A small class-conditioned image flow-matching model, trained from scratch.
Model: 8.37M parameters, 48-pixel images, arch dit, norm layernorm, activation gelu, patch size [6, 6], layers 14, width 192.
Data: trained on rendered scenes of toy objects such as cars, trees, mugs and chairs, 48750 training examples, 70.4 epochs.
Rows from block 4 of a small class-conditioned image flow-matching model, named by matrix and row number. Rows with one number belong to one neuron. Each number is 128 + 32 x the weight over its row's rms, rounded and kept within 0 to 255. All counts start at 0. Numbers have three digits each.
After each neuron's rows are labels from the 100 images, of 14848 (inputs lightly noised), where the neuron reaches its highest value: "top examples" is what is common among them; "peak at" is the part of the image that holds the peak. Only what is clearly more common there than usual is listed. The data: rendered scenes of toy objects such as cars, trees, mugs and chairs.
# fc1: MLP up (model.blocks.4.mlp.fc1.weight, 768x192), inputs 128-191
# fc2: MLP down (model.blocks.4.mlp.fc2.weight, 192x768, transposed), outputs 128-191

fc1.363:144119121142099124113103103159111093046156070118161083153068121089191119136122118061139104133150107123126143099090182176156084082138121123123083124138130155160192166114127142240120134169110200
fc2.363:126139111153140139147121123148131139164167164128111121127201142111089147125106136120120090087116133125121136155142125117159101143109155221128156128123165171097156144143112130214120112095118157
top examples: orange object; red object; its colour: orange
peak at: middle right

fc1.22:152083090138125108159117136148075110125121062107142141116054147103170226112106112160140085081072152144111191246154167176103121140158129088159102066156144164147109150085121149145138100175086073
fc2.22:129160126161129119210120146112121144159109057139124099140110115129142150144146154185125155139160113139105093255138121223086139128177110092143136113155136118157090141006168145072135135130130151
top examples: black object; hammer; its colour: black
peak at: top left; top right

fc1.210:122138137217133129149124093127070135133091112122121109110128170124145165165064124112120118166114115067150017106153169041145109138098189149094108115151177130181200110075123167130104077116094128
fc2.210:127114125202157114102130112129141166135126114135138157135111157094105118138167117114127206175135131093095213152077089078104138100149210159121116138114103135158128141080154089113125108134141139
top examples: black object; its colour: black
peak at: centre; bottom centre

fc1.400:116088162107096121138112154137127155096236137136151142117173152179116177121151095129140125133157068155164115122117111129074118145120109133071114110136192125081124082134133144097100087166108092
fc2.400:133121138098128115093112054147184145148209178135141144159146130096130000117127140176122077134161115142109085146167144164175154143106175160137144105121163131163148150085120114145145120184125170
top examples: pink object; its colour: pink
peak at: middle right

fc1.532:115067089091086177153124108149148132128085129218155105123085104123149158100099057111096100172114198103121145162139085148129153185118156160137142126198124151138145127123165174119105099071111111
fc2.532:077192173173161157107142190171153129088038100071152090152185143130089126093092144151155138105120110179108049141120161172098161129148132142164121114186131109120109124121134183129116168047132136
top examples: teal object
peak at: middle right

fc1.343:121100116102112151187099081131100081119151082142159110074123079114134164087134095138118114039105139149093215102171178190107125100181107061115154101109108109122100142092126091137129118137110103
fc2.343:132114093054122135132125179125154094109095114135093116138113072104159156133127111101112192061170149176140110077087117178129113143080086112081150127151168172135117133132105147119128146133088139
top examples: black object
peak at: top left; middle left

fc1.324:112101095145118134157089109111160159107158105127170139116128165103168146145119222173130117142153048118107164054136058102123157154145155121114106074125145125062185158120158122140141105145130095
fc2.324:089120173158126128193093160112161075157152118118146134138113129083106084143150074214120165147104125108078137062114030138177148160115103134153137154123166148124138112148186119173124124143157157
top examples: purple object; its colour: purple
peak at: top left

fc1.116:099111129145123123136120135167132136085117093129199133149122106129144139099109163034150061119069139120143136115126213127126110073160124145090077122122139160163147124181105128189087140151120155
fc2.116:028101110119141133114099128109143162118195149119053135128138127120119125186114162067127159150158181147072089120080125114145107198100116094076115126162101079159105131152148103090070146125149162
top examples: yellow object
peak at: middle left

fc1.20:161124121150142092135106078111115114043105126114103119108169116085140084112129131123135102115112097111127114217153115115160137128124134103159072133083128055111097184255144099189140091148093109
fc2.20:164114139126117113080124143075129135109146101123124149129130131130114051125158102106113152095098102141142173168146139128146128134126133052148144116115134167145148081240140125079120132143136155
top examples: pink object; its colour: pink
peak at: middle right

fc1.510:170130103085134089100128214166092101083148101128119132142088113120124147126133152085152159093105145169072198192105113171094118109129115107177111141156089157086129134097129136142142156113135129
fc2.510:157138125135132139176137131128109138123121104128124128134158125141107108131164121101112214135095088130164040192117065112130135128148135167136107128117130108105127128034147124097130137088159159
top examples: hammer
peak at: bottom right

fc1.618:162132111174118106181137147183118108163079068160162150108115102137168120111099148095133061082110151096089155185161182112102141096141142080152124118127091209145124105111083113126163091144105117
fc2.618:174113124163136149115125153090118141109156074142127128111133105166142026124146115171133155152153099128164066205103197017138131146154131080144111114123138007120164114150137147065132156121139134
top examples: hammer; green object; largest object: hammer
peak at: top left; top right

fc1.736:140128035157188080156162161156126103115102144091154111133107158131142144110134080152086106085043116177131158080113128173136112130109190037089056111083141128106135119143103135132159103130113153
fc2.736:149116192132077116157125085175108110178094081145130124174113095151109147126161144142162143159040080117160105082133136099138131115144080155163184143107089107117110136192128172134109150126161144
top examples: blue object
peak at: centre

fc1.209:090191120171165135113103126137092077082134097136136046124124109113074199101105117151103112106103127133122142097116134176142140158102133121131156096129155127103151139120153164140187127128150094
fc2.209:127082104092084116122121092134159160149099123146103104149112121152210046113130119159154174110089071148116104086131164161101133163147102139158112130153139140120112174121124131115069162114153106
top examples: blue object
peak at: middle right; centre

fc1.472:089146162117145093101099143138124101093079174146099152136138187130126141118086138129108119098190070171115154184107122117144132107155194157133121092119143175126189144093142136109057135083125174
fc2.472:111096074127153067090116148153121135103125133123133142115152206122153124072102115153149132160181155131101108190118120122113142114139085127154132117091157114131099131092113094166169093085101099
top examples: yellow object; its colour: yellow
peak at: middle left

fc1.584:162130102146112134166130128163098112133147111139156104133127128115159129147108152071138099086131089108092135139178161096073117103142130142134116152104118247135116182093134137182134125069120073
fc2.584:120138106120136129242116157137115098142101111126147112091127091116130169165138112080118134150164174125123097166035168087184120216114137139133143136125121048095154096088102145159144099191127107
top examples: blue object; teal object; its colour: teal; its colour: blue
peak at: top right

fc1.746:135072167107157137112160223145116135147103083057115087128125116119114198090129131123171112110074188147170113154095160181136145134099146127158146136146177128167073114154136123129110093122110098
fc2.746:156196084154085142103129098116155108163117137213145063145132055119148065132135091112106154150061170147161131087121200149117125110169105103110133101150097103117123166166132145095142156108119164
top examples: teal object
peak at: middle right

fc1.92:134111085146091140193103102165107091138104068113162143097162095132152099123126108118121046079073125094109168124172191134125134135115120085084162122104060214133116123131094092118137127135128116
fc2.92:172131126108115141153121137139120106119166143107092101125137118100116123152151077171121127089143102116154113143043167180146116129141119134108125122123085000144119142207140162137140128138125152
top examples: black object
peak at: top right

fc1.246:172139103163105110139130154190139085134170078109137153119111099127137152120143117113114083101160140127116205223169152240073148141117115069111149128121118125095134105155103117141129092112110127
fc2.246:093135118140124141121120101157086137109159163127137115109171101118141104102141121183136172150094182096131104247041174140150158141134138165170114139132150121095111182185141142112147118118123137
top examples: hammer
peak at: top right

fc1.368:121114100153135182136161168141112075129118122237097146159115126137138141122166124104221103129135135163186140116138109112132159160153192135128161084132167153155116130134104078122076146125121130
fc2.368:150163167127141166156142131149169175155136135019140091118157173128118128104174125124055129196141188068156139104100162118133162112124069128119117183121131111120125137141110102170185094118131146
top examples: green object
peak at: top centre; top right

fc1.121:139186179132181107166117110093126102140122126119107126176164152100178090120132134125117117138141134095094162111131109119133095130168049158131118149133129142085149151112145230117111161124118109
fc2.121:055078093149093109182133114108120128111125125124112165088097165089105181113155158175148115117144101162117070108143102136121135156114210152126105127106148130108122129110162143169140083145110096
top examples: purple object
peak at: middle left

fc1.259:120190114140108142126090086093136147101160057067168104143126109074115151229107120167138133139082135081094106180153111073116141173119113087137116126115092102068183114144090134144078115126116091
fc2.259:147086172124127139096158140110213131091133153206130086154091202109143092131115106136119149121068079141160116176125148121162162160130121158139139108137065126145102095129128107134174162133107143
top examples: light from behind the camera
peak at: middle right

fc1.39:177122105100124109140111115122092117107188064131141111107134128200155136155077153117142134085137131130103143085143163119045110137140180131125124128124106107128154075095117120111136130252137170
fc2.39:117112119143127138162120100127125115170255157125125110109045143123124152115132124091140152130166003122118099133128104122196130135102106111114133122093094192094136117138121114078137140073147144
top examples: orange object
peak at: top left

fc1.530:126143156113168153112105156153097145079183148138116116065133101165091178089030063163160083148144098142153139111194104108122154103120118130125125084091120196129155098126148121116104121129095118
fc2.530:095095119159119142179096031099168110216159119110144116121172146129118136139056125185103164082179170125115056131106115147140115133083173088107159155104139098093160129137172110165127094118116169
top examples: red object
peak at: middle right

fc1.739:093185095104072195107122200157143124136133156106152136165124116159136149147137117123141098097159135185151126146164081120127059170156150158170172129159176113158097144139135155149090184119079076
fc2.739:127093128163191171125129093143121154115118099146167111152191162180157098130126133156136105166144159119122134134096118134137077090143096143056112107159160144129123137164101151170157071121073059
top examples: teal object
peak at: middle right

fc1.518:140165122135162208171102143088104086144255131162141157119160074168121145122093106169163134099024053125099086111097133143117159128092135152187117104099068152070131135121136149118106153119116118
fc2.518:090117118156100167166118076114166139144141142092142162149148121101113077160122135183122143135000097156119134075171118138190128123122137128096144141123105073127171153160144145114119102176122182
top examples: pink object; its colour: pink
peak at: centre

fc1.505:098141022094155185139169144075105158138114128119151159125088139125154126125121114132123118151131104126170187117108142130140208149128184167126140120169141105163139148109130199146195171115092152
fc2.505:133143218182107167193134163105174088075136141138119152124143121155080131110106109188132144125123144153124110109161159155107175154173089161109160156151102157165146181086123164137068122140099144
top examples: yellow object
peak at: middle right; middle left

fc1.579:196126089164140094102113122149054134087183124093129116178067139111126102158135154127085155061072142151081090071090145197172167180096110099183082165115137145071127154092117172133176112131135133
fc2.579:064131123141136125099085059151148132115094151172152159097092127126151122102152143085153196169043122120102092089116132113152174168168149097139156121118138189146163094014110126106106156141115129
top examples: black object
peak at: middle right

fc1.196:130088136135126158127148131150113111124124141124140084129157134127143119135145137113116124139158111122120129154115151129165141146144166132115091116118120120102117142122172084098128081131181107
fc2.196:083147120106149151148148083111126135158113096122118090117115136117127064129154128132139142111148138149083153131135175132130128127109081118124144139127135142152110162133138093083119148115158122
top examples: blue object
peak at: middle right

fc1.628:112127115179153087079115197116134155101166110128116109148105212099141143184150180018119156075106164139110160122144138111159120121022116111176139154129153154126147122113117078148141113124156133
fc2.628:121129105176154114061146164158164134121128139105116126146137177114135151116110122072135214171111179093117126219084122128091123124151149146192127130120088177131084100083134122178125116118125118
top examples: red object
peak at: bottom right

fc1.506:127125122123096123172079126126160109124164126159150093127143105125139112120123122049132027083102100131117151165146128158140100103134142186107098117088105213131129163155091144169085122107137134
fc2.506:073152143149096145176126120160150110144056150144094135124159116124119189160104072102150140114132212159106113151121147173131128163143146184115127086156084169109118099197143129125102113160128110
top examples: red object
peak at: top left; top right